Rows from block 3 of a small autoregressive pixel model, named by matrix and row number. Rows with one number belong to one neuron. Each number is 500 + 50 x the weight over its row's rms, rounded and kept within 0 to 999. All counts start at 0. Numbers have three digits each.
After each neuron's rows are labels from the 100 images, of 14976, where the neuron reaches its largest size: "top examples" is what is common among them. Only what is clearly more common there than usual is listed. The data: made-up ball-and-stick molecule models. In brackets: how many of the 100.
# gate: MLP gate (model.blocks.3.mlp.gate.weight, 640x320), inputs 0-159
# fc1: MLP up (model.blocks.3.mlp.fc1.weight, 640x320), inputs 0-159
# fc2: MLP down (model.blocks.3.mlp.fc2.weight, 320x640, transposed), outputs 0-159

gate.218:523395522461516524569509573522547550433422565466447610474481547489484564584438554530513580497526527489575595546475442646578469432500404583547533434487477513567474469513520451558421505411556480508518461496505470466533522506509486503426509487494555504484474525447498456584509520585522577480414487426528559531566608566449508502497395517482580597505485488504471538567505472414413444612495422435455534477537516485564422459516482537598545543546500477535517552540551514557466448576464537
fc1.218:524495494447526567446435561469458468459518489451439491499520490433455462475493557476505477475412578512531541473480476614557500559553404530533525479534485509492521524552510490429545488555539387482528535430531438460514604500566485489475519535422491490495476449554490431511409477591504484419524433514530532396507485538432451596536497442509502510432378527620493553557462522494519462540543440519515480456500456532552480499502519475507531482518403504516490556514531465535597491462420460
fc2.218:551428486422454553534475463551492513466594478528528537532492516512390493486420476517446531432480479489517542529470488422463428491455463542431583519435469489459435564464561559490460529516538567385543555493476669527510507439434474494490388462591467539557495507430495523519512541477439504498469495472593537489540526470491556525389502559519497487514525512502533465499488465465473591453541611556507606598480510475526568529545451495501570441494584526508488508491530518437405440558611531
top examples: space-filling (83)

gate.253:528485578459539450470451516410596486513447510546553508483412575462512557510542442590497515525495520522537504543474407518553398441547522505553484546555518479558457457458513449493341493490508511442465541517517477488558588475559460418497496583492480535555489569415522413382437511528480481386471478551451411511510546401541464542596530476582584511478497447505441607521502489500510507476538422482481478552501515567488565491473505485447525551568502497437453456446522491464495453471553472
fc1.253:421509412521429489571469511481477460463466509491467493451502452487374519586472467441509499607458565506479525494528522443458509505421506581540462525481499461380495507464524477468421494459537431527498528397553575528536479495553577470455493487499426499540423480522466432518533472496530471536495526490471520467549496493543426493459425454520548435464485498459398471469474532569481544451505551438493491529514478591474513440535494498553554493555454451533452504526470464571524485436464478
fc2.253:505427582491583487462434472544458491427590492583457502502495579492608467456492524574571514425521409428556472494525440506497517479561538587487469482450519469521489436447537493489487442492432466500472463525518423519560516520428452463447490521546534506486582462544547495511545594561497479476428397418508542362502574431406558567531505576414452454533476441540554477597580558433474492522584597477476495433411584478450520609478477503477591575578449502472565472509526466495481465478627546
top examples: dark backdrop (83)

gate.560:546444542497450487435487522445577537515372490473439475558472491589446550453494474535565564587473535481546529490515521486520440485535580589557506451470500606557522480582477556543459494405512534514508439503444370470585434513474464506466541434478543508554475421551449570540564523424421528490488491486420522562475463475417514537455418387534465496407417465527502592541547459503512539465476532473393529485496483467546608487466528475526510531450436496560487568609559508614485565471568516
fc1.560:529538524441461561550517493504482530457495526511495514440471533522480564561561488566531582503408504592505478525422459510543525550594550497582588556632484525520443474626460460523498494386510539473556515548524541543487538563524551434394489505479464426484580463505506515423563557420466443491486489479494486376460477466401403438443512512530439470567411454501455507421549469488529475454494459557565542528489472525458530453400528478554507448477537509497438471569460459595510451489439429
fc2.560:547601570481540555493431475452523611496503504521479495534581551416510508499488467490500408488525554473462660526519605562476506489467573554414449484366492527537470559492485612441484543532477569504450514502506410408460491481570488504497453471595498556505525488465495446574486555433503443566585477476488474518491523548471514551473563608416492510522501455405463480455528454497509543451515479495509606432532534487512509505482567531483509521510363531542462453488503493585489530549556501
top examples: dark backdrop (89)

gate.454:502489518446481513404433513480526476580587543539474519457497524550428549412523465435443470568424449485611500578502513586492472544557543474511486497472496451469503445465543536492460506531495525517539542525435497520481446585589475379510535539498485533478493472529556430420505575551474397565450485509532523466458536486405561469512510454484513479529532478545501517483578476489508543577539444433533471488469454477449593391534555409464558523414588532595481471533493502479589501490452430
fc1.454:491441419467567439459559514515472428614523496494547504492523431542523583525537531458548440568496562446419442407511488449536548502432460539463503528390469439484535624560428516460594498520575474573542485532421583589479545555464500464457518424426480345433594557481527591462460433530490500521520528563532490511503449530596462472482521549498569591561535479418483488393498600452486475541476487464552616588476499523498364504497486524500450520612508521579471510484419518516509467509531557
fc2.454:490488557575521564488487521453499524462459434542504540545472614569457489532560514516556498499544438526540491534494506477492442516492585485580520542436537512544578487568554572522514501518393597531483494509519564484544482490491431487551539484563550491568545533491475469521462439537534488431530492420460515489439483438440518499571460519544475459495411496431476561563515565511382562503521485492455493440515504532492497438423534498540647566471557452505472369477586534520522497549451489
top examples: small balls on sticks (82)

gate.492:555539523529464521430539563494526465505469561437445485554434534488500478453550427525412453650505530526560483516448554408419490517521440487577493454487512531565451561571537493536478471433568432550458492427552522538550487443446527458515544444471499493544400401383548451389424580536503560514510564496438414468539493556561567422531606407512475528495508462468468649396448547510550486345476491445481508522462495411560487393477545482487522484552477490618501445540481493487536380428513525
fc1.492:479484598558549459500535488484439504458550504517609465426459518515488567448454488482616521499544557449430477513570514499509528467430416491596460562439427491510413521526451523536541466526440562503626450517529493477559368483424440514497458530476473548480462476546589452518537563539412450462482427522582534454494488448449465439560518603473558485514509506490523470420485434440522542534531414564532570509393547543534494550589474541527466589521504477529538468519458550490535540552486528
fc2.492:601558527515490553529424429503544557556486468478417465517448497527556492574567529597521510468503586485506448427514561485508535636530564500474540437561512501501510439489513550582414584517475470481410396569426475486393527469569503472554515439515534557589512514456447496477458470475423569593401546417503468520410517472488600525451451427550485472521521529499515495541485492505424463447474541459564491544521511505405456485534525380448551492449479498474498426478407488506480504491430524
top examples: balls and sticks (76)

gate.110:505441525469458450515475403447494515452455531580446443556479503441426612470583567491533464496568395635560547468442565522547536519511537514527455495472483469491467493510579449476498555527584516527547498494544534553482510556403476385515469486516427490563557469468530429506504409497508495563464454462506630532515482503478498512437421531507555515530576473399458576385471547468545483495416471426480510496464543539518571540459564425469477360518543502537534562486534519589469410511550511
fc1.110:593489588445472489529461485430418422523467404419517513541489488436523438453457472522516516482532416510496478477485494551397487486585576428577441549471441546502468412556470573512449447487465481521570551548511494493483454476489471501481623522571492579509636524440569479463455463479503418471575541439528496503590343429446540538499414526535517502527495448417421526434426411455525475480443480509562512438493552466525519481416504522466487440526577474535480512511457500556527475491485469
fc2.110:488445479558455482505425479403574457529481437514433449480546496416499478475575524456529503451545438461443475539552483436588512487542500552472483535445425567505567458524535403498513485536423512404507456513531447606492430486576545600595458437465588580527527525527445462490491440420520528611458519423391416525505578516501477459489451507422488463432502456475521612457462466499458500500471498434371445500574498490496469610509526486519581522580543552442472507496603561433417404518502598
top examples: blue ball (100)

gate.19:537530474555505462506480488545542582511495547597492483608467502476518457511563491524505508469504483576451480452477476554565465458405599448455447475553470548525486515499519538552355555554517487486587417494514489557491426394609489513484510434588482478433654599462521430592436596433457573444444530488552513516484521483507538474567413464488492547507462575566452534542465521492479493486499504496464449510503481493491563540504452589372441380564493471434517470499431500498462479426441388
fc1.19:470607479398509499494440453456434531485442472467466595544482532538561598443547528447510447524449519494575537512509498471500409558530434486499445499521568505311600515490534409543432505594472411477414396486504467546476506506501535440468518526540538550528639528530581568484464515508467439527469432509556522419504468441552442550551529524514478492443542514521509482513474545497526517556457588605563461447521532503452490431574517488540462498512551572461561511556486474494542454492488533
fc2.19:568439543542501512490550596493453484458480477470495386535559563473439490529470430418516577342508566443485503498518546423464549474507521536472627530442465464475502499507538458457549488557511605444499585502491436489523462522424496485526554499422506474421568506526496552471501407480518507448488547533458529505416488451538537474466560564461512509492491464413431459532626504573516484408563549422491554512477540446529488543497563510583526468464492500455538454475512543527383548535638419
top examples: dark backdrop (98); space-filling (89)

gate.489:544496502533539538431494557470384532436520473491538492473513550423473533482497472506488473486559534442477562517567446510461448513542532524503497475544563511491481524490452481445532432463489496515387451526520537551527555459477525535561453556515469548456407529567505602514547546471459435523541435502461470431592527644456492514426473408499446468543475526463477580535486424603532523366427513366503457578469529524566500454503498487466464553443444463537505476568474499555469534470473574
fc1.489:624459480513547477436497597547485433394468426462629537465539552484493478543487526528493502505506570463473502517530475480508442452462546452510423496447531457502454493624522535433538499519470506487439377536446556455544456579457577567512473463494582431481461434418527491537477345501578474401494578490439440494505524478575521472605469502460490398483401552437506478453520542511438446480518513588532440496489438522509465428455478460517570509506463486515518453543447533568395489469519515
fc2.489:478587640562441431543408419484513544577558522510435562362416451395546485485429506471474450523480475474459481549523519538527529565467422489465564483431511460487572538373467475533481496536616453441488534519497473449531556512555540331565477546519506480459497591577492495438468533536482486583464478511434467495540472544521505591381523455558515476462519574603497506481468551506556497557544477481589576477466540555552572525560475563520399557450553498500427557497505517544580430486537445
top examples: dark backdrop (77); space-filling (66)

gate.158:585402481410533525462559529425462445450488569494523483595491481484524493495572446449491437532455425500473476518355541457456443515499477496442443434488472397421563610616557424571455529467446512502545478551498471460512436412509449515502513532431492501478528520532580575566521483518408549502368524528567469435501522488531581537531492531570517514532510466538493580490540497405529414445461521577521467406482438557567481437450536423536437531433478541463492478511539438511540387467499514
fc1.158:541533451474525447570591476445551558468508540580571550460445514598563559504426517486542540564494467501416532538510447501500501459396460504528448481410472546558479548497367448497544489431464476430360522423537568619512453429491498471529487484505516431459375513558455491437548572470578485531504522496409570448481475434452501566484556512496581504455579518492429481449467516454585466524501533537577470553529502478500389582495533456475497482498539531478522397442476525503560537464528456
fc2.158:465549446506464474562369463475430625508486599489590479582519465434458457508432544548532517527539522580552431443487514415546429425521457545458571506480496570491507427486524533472590535555511480567475442500548522417570466499451463457502381480493464530477551450490508380512518556501530420473460507458512575478511577494444502502513418550566464484514537484481459460546508448488421603415476589456424562515560563541492464533556512524591443496461539421493362426525406457466438474472483517
top examples: balls and sticks (82); balls: eleven (27)

gate.357:527462512536472478489556426453466503494460507518505556551527452424426513472449549589465489501452503542460483433409554491502439410480565422498367541511535522457493444585533506555550565432555511634537447439495490449428493462502383441460395431517492516526502505473540519518544431599569490559482520436589573498412558497474496411490519563441543551510550503444355543428440458569454575467596427552569588526513519549533465465449536513555478470497449506545442539541478475503484415512487472
fc1.357:467553484598428480513442542519506489438592554468453565496481528621527502523489503509569466533393518511575520451541473423533513564457507571504587459556394460561559491536474453526469517436461511547517490532563525489515571482498543516486445520455614566560526526543472547453505496463424505521486457577480387442511598552494574410565495573505495435462480549468576487525499560496479443529415484493415470397405554520510508442605498480455534474484523449481558368500485547486515551499555511
fc2.357:559566477503607516503518465601474553506489500630531505540554493536479527503495452513468491584558454542539442494525542488516514502484493486440493524532571493467415546401541543536553468548544495550415445506478540442554521576495401508464540398524414552390503465571470431476583544600539532513543553466527586566521412417510539482521467571420442560612482458340494529496525462552485486543564504567593481514498442474575468469489490525562482474555479579526457508431463578524448472518488484
top examples: blue ball (100); space-filling (89)

gate.481:595498432435515516560473476434623457536440492512418455493437549615443494481510569478492481531458479506497508538444398482431497549400536462506513512473509527512481485498485518536463520551454505427382425541562434449597581572552504528450492518480500474512501506511497446522494495519539504534534666528521564440384565557536478511561433436531508458530511430463518501501519485487487537491624506478548563525553437514519482594451504538526504519524468512550522495597431508503555465503430536
fc1.481:495595528560487533579516589568510508453500546468456518531516487555541387512471495565457534524506566405514539503490583484584566534469471398480569556417520553416497655489478547482515510465585472540486398570523541467449579461486427441543508567529546501485478464530491449499468378524474578528530632456479469460531476480460575470447477554442505502450507553544582417515416517582487499545465395513485410580394526575562531497518529441450486383504457528475504478445517483440517528524534463
fc2.481:627484427543421493434566399487529468445473400422443597451485486471442632532511497417488509434438555510510488523507383495642509429587569542528428518462513491418529443496498457500579523568469432510582540451516540533539534490500474536470412504522526472417474537528529441548434546471465480512445477485476494512534534458416551448544459551444649545468520458514512626439479488507533465464598498442470545517569445516333473469475487476519528505473568532496466503471491513501502461530443458
top examples: space-filling (85); yellow ball (68)

gate.319:542337553526489554479514462371463530510502477557484530488518508466512480557443459625508536500497447512580542524467498567447518634573516517529606497583476580527528512463488579479399653521496610552530611514478539429464429526515404379503518479448371416563454452554519456475543512537513563475451490500554587568533557523487452436437518498394529486566539468505510539454451600507538548545435426496540574533465514504483565566497507507513546455499439540398481524491518534475514476496478475
fc1.319:514603489509467510562462447569510537475471471466450504560511547578439558511530526426560486485489568508536460458524546532514518475400601490522514566509574549440488479540504527475538541532513510502499504517502435552602562459519504524541505470675521509539460537488507471560521491483533481534539520436471438579538522403486539439461518553536550453422450539545537460521496459368496491497529534514519514538508510511479430453495542396468538448585493540554510442467512472508477480533506516
fc2.319:488450421496534497557514553585553493439520482542545533495493544477552502547486540440504459507471487401506451552512398454517528578554488514456445460541466576472518458458540504379473465496528462559547503515530513503485536514470457522526550494565473437452492572579537471435442470531469592439523533617516571535533556525427458538570377529534541494555500538418558506561447508411513515435617540459498544547484567482376555506476554515488450397514457528471526497611463627512534438517512413
top examples: dark backdrop (96); space-filling (70)

gate.594:468589468473540429447448451489506505344398552449570458424494504497478537431420534502609526484545477505527520504493567596554432535520528528453515498522513545490535549541446555544482485565464462572510544506493444453442515523521475543427479571665454541529595460521438444493569515487443491471513493497478480541420434422500504552456387595549348450509443545404555454493487471508526522491526475494512518471508552627435499540564573603446535479541583493520474544451556519476479485466471505
fc1.594:522459424473499507426494437566457393500462379538513473603491507580451504484587409500493566501540548540492462470576447529466404628478552455532462539505552520487507443481449491476490592580502456507508528526548576492444483456573506567469452450540559464572485508574486469548586505534453477456452496463500512582599602426563587516452498567584482507546442514483465480473437571537490497575535482506592531524367448580581567463502491457439546537558457474506483431568482486541508495462511504
fc2.594:441598537585530479539489527544531541498466492558372509465505474404536502486427582550428432459549539540533500513581491402377438523571517429459485548572490479523558519503467500465584504517472570453519529527527529451495527549541496494432486523537478475503561443533472460520482395466493506548488464546476472441470525518482456553404480396521576567454438432496580544455517465603514471463396532588470428517497462477383486492504547489485520549496458453504510543487472571399518511482496492
top examples: space-filling (100)

gate.233:515462514564454547435428459483507544509541449508477482588497507520506431547506457530553459521517366505494506524411447489495548514603526598535517578483516448488541376444550440474548352567547489464480482471489531547553541562449436513452488473483425579534482498530444477523522536562492549506495556458507596484476537512523634614600505539556579496531555572482509500428511455534560449425537508422478525453497410520444525477462538449466436530475515579510566509527542505432447511566538542
fc1.233:467484473538421452558506514529527507537596510520540556531476452476438415573517412524496519444544442477558519547533537497443407450514443539583468462430454462452544494460517499521441528429477527550587540541526453471580475503572517458429500444570434484527386449461530382480569442527519565456422553439531604453485529511511562457530505474482557482519530570500521410472432585578532475437532428525443515314487534525480591471541556437482513505526475538450491560546521470472463479452469452
fc2.233:536582505462492515444612534526507439421459495513494495544435546503556540537373519566504390548541519537586508428474588545504602540467445445489455532606527534479394543483501506508502464498552405584399443503421522512530574480435548546442537353520482431476524524470504605545538541430405472598453479511428477454574441519461471439451524509428563506492479470481491544439487488437481545489473582381490487522547533395553433547446499514465481520440527573495507512479448560530437501529476529
top examples: balls and sticks (79)

gate.384:548443493489473490527559471501463579521497526580518543588548448451577495608465495469530509527456508519517513449425599482552430523390490477534478482490513520507503617489499505500455493496592574505379540459469501439426476503538509419534410466466501543459592516552489543533514431464475503476474533495530537471597542492569599576433522523571517412496516457439498530471561488469406425513432578447500502488479488525556613499538458472478492446411474448462599545549478398433598530410464504
fc1.384:479506523536605519477510578518558534494489448450526460566498473457533445502558574444484487501421463532491607498429465442498475503407421485441553552552525443503430476467499475520504509537498497448466593502539481414433467546452442560585526553462494507429512596505459487486573519537411457498484525425394502437582476530422550443475539553537556595568512443558453472538540499551532469542537495486525427514449523480394511506506377601512523464445541467508435485585424495485449391513542481
fc2.384:478501518468522549471478442538526487434556520497522524454564513509519470576532435464572421502488501466505554345418471481459516421401408565554508523532525437504433566528418490540478406476568572550497570506523494471496478547378567521532433510433553486410541419499567437462433500488527525469480548424485442451504491563535507450432504527554502436577520488423504497507431487514402466481549524407527602435402469424575512453452472457572519496529407532518639569484467459475505504486470528
top examples: yellow ball (74); balls and sticks (72)

gate.260:518486535500551488593526505463409605547496523434528566468501480519483594421398406463446538451419548513493492506466541484591612442531516514503530495479511502432482512469535644524472560544484580510425545535449395447524467579538440465558515447588468480532522441481419528510565435538539553493453430547559519483476496463507498540446521570522573477470572495531533488462554438531549576572523472503411502586506531514464467510542582436580581535643491503496481469418513533522474590572450531
fc1.260:502471475554493471425516466545423483431536550426602456460527425551516484580492455407559596516577471442438528462472534486508467621510499538455583547463518600513529552401448612491458495454532436377483498430477450499542462506534438488480434429498441526506537435565465514475531495551586442346498485514510459482510397555552542530499485479509478455474531600453484507480524561549512529568563477551513521542492501513535540535602524483455567419477446482477461524511512491488574549486524474
fc2.260:463562427504508507563451535428525573498546477548456548527531465495516521474493558500451344449440519468587464529461625515438541429451447504556442525492419436489543532513417461530479527489517432549483532556439532455459540420565517498514479535518549468474398589473578454502501553523454537672596498499490519539502561479499477554556445481440550593475415444524521522429512350495547461453553483560434535535519513555447441493430536612531499525476556475505485559435537480461481490504440444
top examples: space-filling (100); dark backdrop (99); balls: three (35); balls: four (32)

gate.9:462551510528556467521508550420446491553471571476512531456507392478532418550535443611420548435521459505426517451489556431483509464465479556479432569524456568517486527600549475539516482595483495450511517370470428590481489483449495518553422394509529477544520548477542462513537396490459478526479459452528475517495517469426510396534529612502463464448547574399530535459451462497459486505472390428463417470559502514536463521465518430625511504577480595607472427422495482503519540520532439
fc1.9:433469467547510510516448560460499572493464529550431531493482443520524546568496518581403521521437444445477467544460588495524533430459555488523488544537414542461553552531517540557607488508512522474445511352538414486550519547493438585539507429488559508569495493507519579480541424463459444476534454434481482503438559495512458443492405555539462471496545497470456458466530529466519580571509487433481490432398494608511453544558480460531494528482439535514404532570443454542468503625551458
fc2.9:455487495542435523530507511578518511420513564456560465501440545458460466456577494487623465557487550567553439406540430482445488531545503436513562559497501541462538433461463495512448534529545449504556453474537587474435508396533470407488442586493451469558499471451523541502527467587558572483544562549526531495515473511518577556482554432447551530413479488556580464505445553429437459376495404509480478571442542543513580501498410539509553519516427447406541431487453473494537515400453574
top examples: yellow ball (98); space-filling (86); balls: twelve (31)

gate.294:529602465568560508550470621466443483358458412540495374535571569471514454488400594556535375474455563488520565500469527405499344448503492536454594505430547448425486568466552509505482527527539510494509523407555494500496456502426534512554568488546444539497511463517487610523436549472511467456515543479518454535498507546473416404487498537476587505512572591527557402442472515608535565494465499478521476587508441449567490536504358471579520471479409492529492602434472539470396428443600445
fc1.294:608497568530496447484401505474515561570510516566546413520482495546527502429552482529570518494457589513436567406499478429545488495497496465499606456520517545479451484459544511517517450494519381419521475461496641408434585397484488449629430540399444514476526483489572547560467642509496500582430573500448428567506482512452429483482458489517539502521548465583573451481448477504528468501393467472566449521490539479410531530528467543497472432479560557457548460498508446451492507456575515
fc2.294:443580422516500567451491484375464518547471511463491552442463591451417438479559485573463477515589468412525479535498472587551578427478528500557460469538433437492493480520508487448565497581484547346545597549514451601559532527556541447511507491522549474532440425477461437511506575498365514542559476477499491525410507425543575580456485509491464575577505530418467495489515462454600505474459472477458540508434507611509517499449523493517509512626515456547537536443519480523424522428506549
top examples: balls and sticks (68)

gate.504:645575493419513525444523470428496456546454432508384544587505467477451541513433529530532514519473527604436563493507529530607471471481453550539478448429569554445502434579539480429427570509524528526463463464450464519541481573383475471550463507487536519582461602481560480422592409551565453537505553627603533450468390515519560509461555471537476511541522448518426505454435536495505470452552410463540432571500488465566550509541564526426468487512501385508497498574507492528575432550478535
fc1.504:488545494445470504578452461395536559516476507527464461515558487463512415465469533524543450473557509483494598404436513464561583557426582553530521640599436564436439423517493497492493485491524521443526492406517502514516432463431454559471574595456525490344530558424531400541489529534504545549383567469486545517490422426452415475388401481489593442574491524505538549490537562481486470491425444447478530419462524539446512471460546390484425448571516469521489599600508519470482511493586501
fc2.504:505503555491475514498483598510511430468496533487507478481544557392479557490466517428552536543447505501579449540560455518530471532499430576373476480430559640496531402553440506512518482539441510500532479511507353574559431503592487531595499486470573569622485453548541521446532450540445434503452490568508455519504506539544493546618534494443540477419507504497530532480539586550497554444637475448566515524504455440531417523473467461487569534445506541410400538450486506571425479609548567
top examples: blue ball (100); space-filling (91)

gate.637:619507464620579501561480511436500457548435480463429661557461508588491469536492468443559442531520485447452550529478506468482485499423532481537492478450513547480496503472441423528502465538479490535583443538490525565489405503364497584455471558500555458439509473577484385509570414449434516606501532516504555479423494508442607560551504571469421465506530427542455489453469502591449570479559508442533420570481516509471477478599468475576547494498554446524463541470476640475393460575388424
fc1.637:538514414451430543521502481523600475445432514515467455583452513521517455553490414474577609413534555484474515412537479559553530523428465512457596499579507453436517485491487498524489547589600507468489399523454606581523536489467434531504531446532490523435569508506493456525468503503465555605431589499507616452453436493421462484536545482492545473479535519499465508418442423510572456468543423617538492559373473600555524600576546587561473497508517476492460493417490483435489520491532457
fc2.637:505573551592483468543478507474432559537571543370553554494502641528495543514496473457503525391499535446489509502530430601488517604526486493526488508451464468492504393509376454582578453514423506506489432518477480534500449458442424480500452474469476506522507464468512424472527490555416557520519435437419475581423464514483568508545559454411510504523577575519422509455399423523502416469558423487476491533527508486507579452502397457546569516456496482543519539512563498532433528524495510
top examples: yellow ball (85)

gate.632:475494547489561397571461475610552517567421474519418507493536545530525526487515557536444539456478429470547511478477573543504478469468544537490559407536578431516505525458540457434448596470532568557524485485555449472408457457394470555530431464454554541369583464571526470476545456574484521524479494514467570545528485528413454440511478551504515571526512442539529501483509445439508453522502506436538492451469525457513469533418483395530435520524583550498505482521466573525421499510453545
fc1.632:528461514591553504428528457465464614516503521558552527533438572413489503478466358458476475523462430462495622522412493451508541527460482382417542482490593500466516556409575449443523545466440453451505445490521507475557462401414413433502532546532513557510573458522509525527498545604466529513448521405503433531472442468556554531504510488599529528493647547510530522587512508620486484519488524416555463575543521541544476490591455543445496507528639542543512438515482477524547477583558503
fc2.632:539455486534467462496503543562580438503522519433494465432499519595523498563528497511533472490465526490587464496459493428524470576591570517574437514488377508500489466563497510533538493499482404517575528445510527519447530589636491485490548467413433422488434456437485522436446438478532451553527496517596479511476543499440424445462491459517469453491427488404426483451460452557463540514461555544483505534417436546496501395453580482511643507406486483466528556473498527474446450431410521
top examples: dark backdrop (91); small balls on sticks (80)

gate.382:398430429499553605475510480526465467463531402440547459434555492527528534533487575509479470504526464471542525522433440590529518469539570513544423491497492601493521479443576464359460520585479500522518474462465501472467562576482555590372422473431538480429490480450521568575422504441553466504433507422571520431464413509540440448494473442487495459508507497458507429432416481566540472457465450497531473469454529479503480497478559440486506569562477600558458589449471533443505488497599500
fc1.382:508550495509499518358500521457532487567496454599436443549545492526545550456441423383574569475548488466472497505475517528527518529508488606553622445466523441410573524419514406520494492473499433432500605492545449442484562451535305549542652439506526540560438424567469509520525483511489510545517509439508507447436526469523528592508549537532481521387567414514517446520461519433526498423502482482490511510524528545565455511506563467481454487603515505524498601448441621520563622420474518
fc2.382:507534474473447507561519547448443559462512473514511439396431582592560531475551488466504418501487436465487500540423563587542490481477485391484444434478550500502458430604550536470495430505458559477493444434500629461441538458504572586506505533560557471528521631543445545561442527478556590472511537458584486556512479447443405579569494532453616521466502506492474622525518523483563505439494407550538597537478474398479470452485447454561510514498463588505432541511587504502534477515532453
top examples: small balls on sticks (60)

gate.617:417484474489579502424492433499455454549512530443512418573564480531465478439471545449542459481535507496479517475602580440518482518505412545482505469379531519517495455524550464576530512506467534485463620531517514434525559494458474574585486507495456448533489490512466504507492505531514519459450544592543512552517642461544452449493472648479430486520472511464619496549448572590534530448564483475475486514501472471433535511506508567501414526411534508501432576543503536515402455532505524
fc1.617:547414545512457537579498493476516636512497549517514547496466465535527492485397598513496469556546488501597467417513507546532561495519521632572426500463496521543489577455552456499473504423579496564579430453465523492437502535516527505459536509494572485580491391534515525569519469510436535519490441456508517408508458494559574489472466537455438526514513493465512482435548456453568422435419513570519483539593456550585526442503453432520546488535475503457564485381516458465532466469425501
fc2.617:485491522604543494453522394481539382464480522466475527519521533479516489518582507526542536497516492553525546473503528372528457400443523447508509407435483557519536426445583570566566451460529529515506498609478436545476515439485515584566497501565493475545499474506522519432468484525416453482465437523401478478428582566500563453505548532482383463567448569459526451504559570489435486467547529479467519460503484503509413554500551534581471481504524484557421537454401449498539504484489497
top examples: space-filling (89)

gate.46:508442484536472546548598521574590538558556534450576513580490572539466418458445487474498510491613488495496618506498572482557514434526511551500435550484495556435415553407433573456540577544539466605470416480565541520481591456418501424396503465473550515408463476472504468481439444536492463502560557473400475539588477428453524504508442432498451452521548506498536510531408450500529493509497438405495526475457454583473558522550472435605494465483400502504541534535547475510488436464463472
fc1.46:504564489552609501427532520538505507490569436460573524538568498507505502491465455535516468502440497503457445538456485528559484477456552501406456578496469453442456468479506448430455422560462454463450492504470534547405445558542422452547484645471526520487560488492495438485484484518517497463548510532566501483424483490466519509539464527500469475464447542592371420441517428585514481498553537509468498490647502486492436509457460518542559444463402548534401516513487532510521483626445512
fc2.46:397469505459493426523540434483372457540514422535488561442501512522536502478491474546471451574438508454480620565612527554567527490489529536472478506519480520519424511412463408460511539526537542542436402542654502492595549579445539508437548494497434492611545512489521535572512466510557528536471460576402530467592508383571535496524434576473531482567607474537496544494447482489462471462428582440445507484508485521486546567467475474506529518560596339545423482512522508532511530493495492
top examples: yellow ball (71); orange ball (61)

gate.174:565507468423543537538556385475429445620417424501564512520508536465535592578546445451580621462466495486490519472490476492471487528587481496510469509467553508509471517550456524423471505507490533486485588488415517538378509508500440480495543510507542518418494525463442502577498419482481501541460421463496461460568447384405527520436574488510532429484494472373468509402392486476533595507466479542500590539570446499483470591444495520472532550580552413465456602546513433478520403475472468
fc1.174:593470579544546528478493448463444458536477505381464491457561505505511472536517478531477526523472511407468580503481483453601533549542541427599561555425479528428588536579566536412492525470524581468505523514481493439416564457533528396438415467541519505557566453435486484535476530578493487506474538578439543559602458495500611537594512485452536484591446546403499572479435498511507446498558453478494526473549471543520507549511529526506520513509572609419466491560523447503586603486437498
fc2.174:442493505538449486466534588464540513554524536510439451494494513494551429499484557526464492405560502500571472491488503509460469523533510519480603463515458548496444430442469443554436568581580494443541489448514471534590486502387547600554485516470624565566455561573509450514413443433451506602513486509426511489433507558441352497537420549534468480488502533567533602534428511557506541534468477457446428550482565454442465469521435452477501491499479441555603514446475526441466409483487542
top examples: blue ball (99); space-filling (82)

gate.120:547505500426530525489436543420474536534503468515546459480568467467448485415464544449486518499628514525424550396437494506438448520419480503506482548563432454520554414553584470580512512473510483439502445465578467537470408538403471502518453540588474515561531558521504446537424451438419456542482453574525603475447540493413505468519441452497521555581481455435550433461486522471404541534401472503517509471483519475402564434465557451566512550503484437576553522452495544495516540466493523
fc1.120:483502523410482530469505532403462441607434463463420424535540425550467477424452455537538464516614522548453579412500521452431542526453539495546415490505451461566540469591501537450448556517648540551489453592490602457507543411514538505454452491535503432544542471448478524519423480480461552530511554550543410384527466475517538504573472491628494500581534490476445479474350466493553509490572525525483447591523618454590479521478558421567540421563558567459493564441449604571578516528516431
fc2.120:465553593521510419565484552512624541463559514433477473522534566440587398535608499492514548414450475517508487511513565510562598592518521479413540428522519607571441440479447433476459484523410589546484466499476425549531445517486561545606481497423581551480474442518495469401553510507504563497488484472473447581538470503566442501511455506515433472441465474449565572556580513460460510577446565455496529480547453468526513520389568590422529530515473440563443546512502509448437428549599555
top examples: blue ball (100); space-filling (91); dark backdrop (82)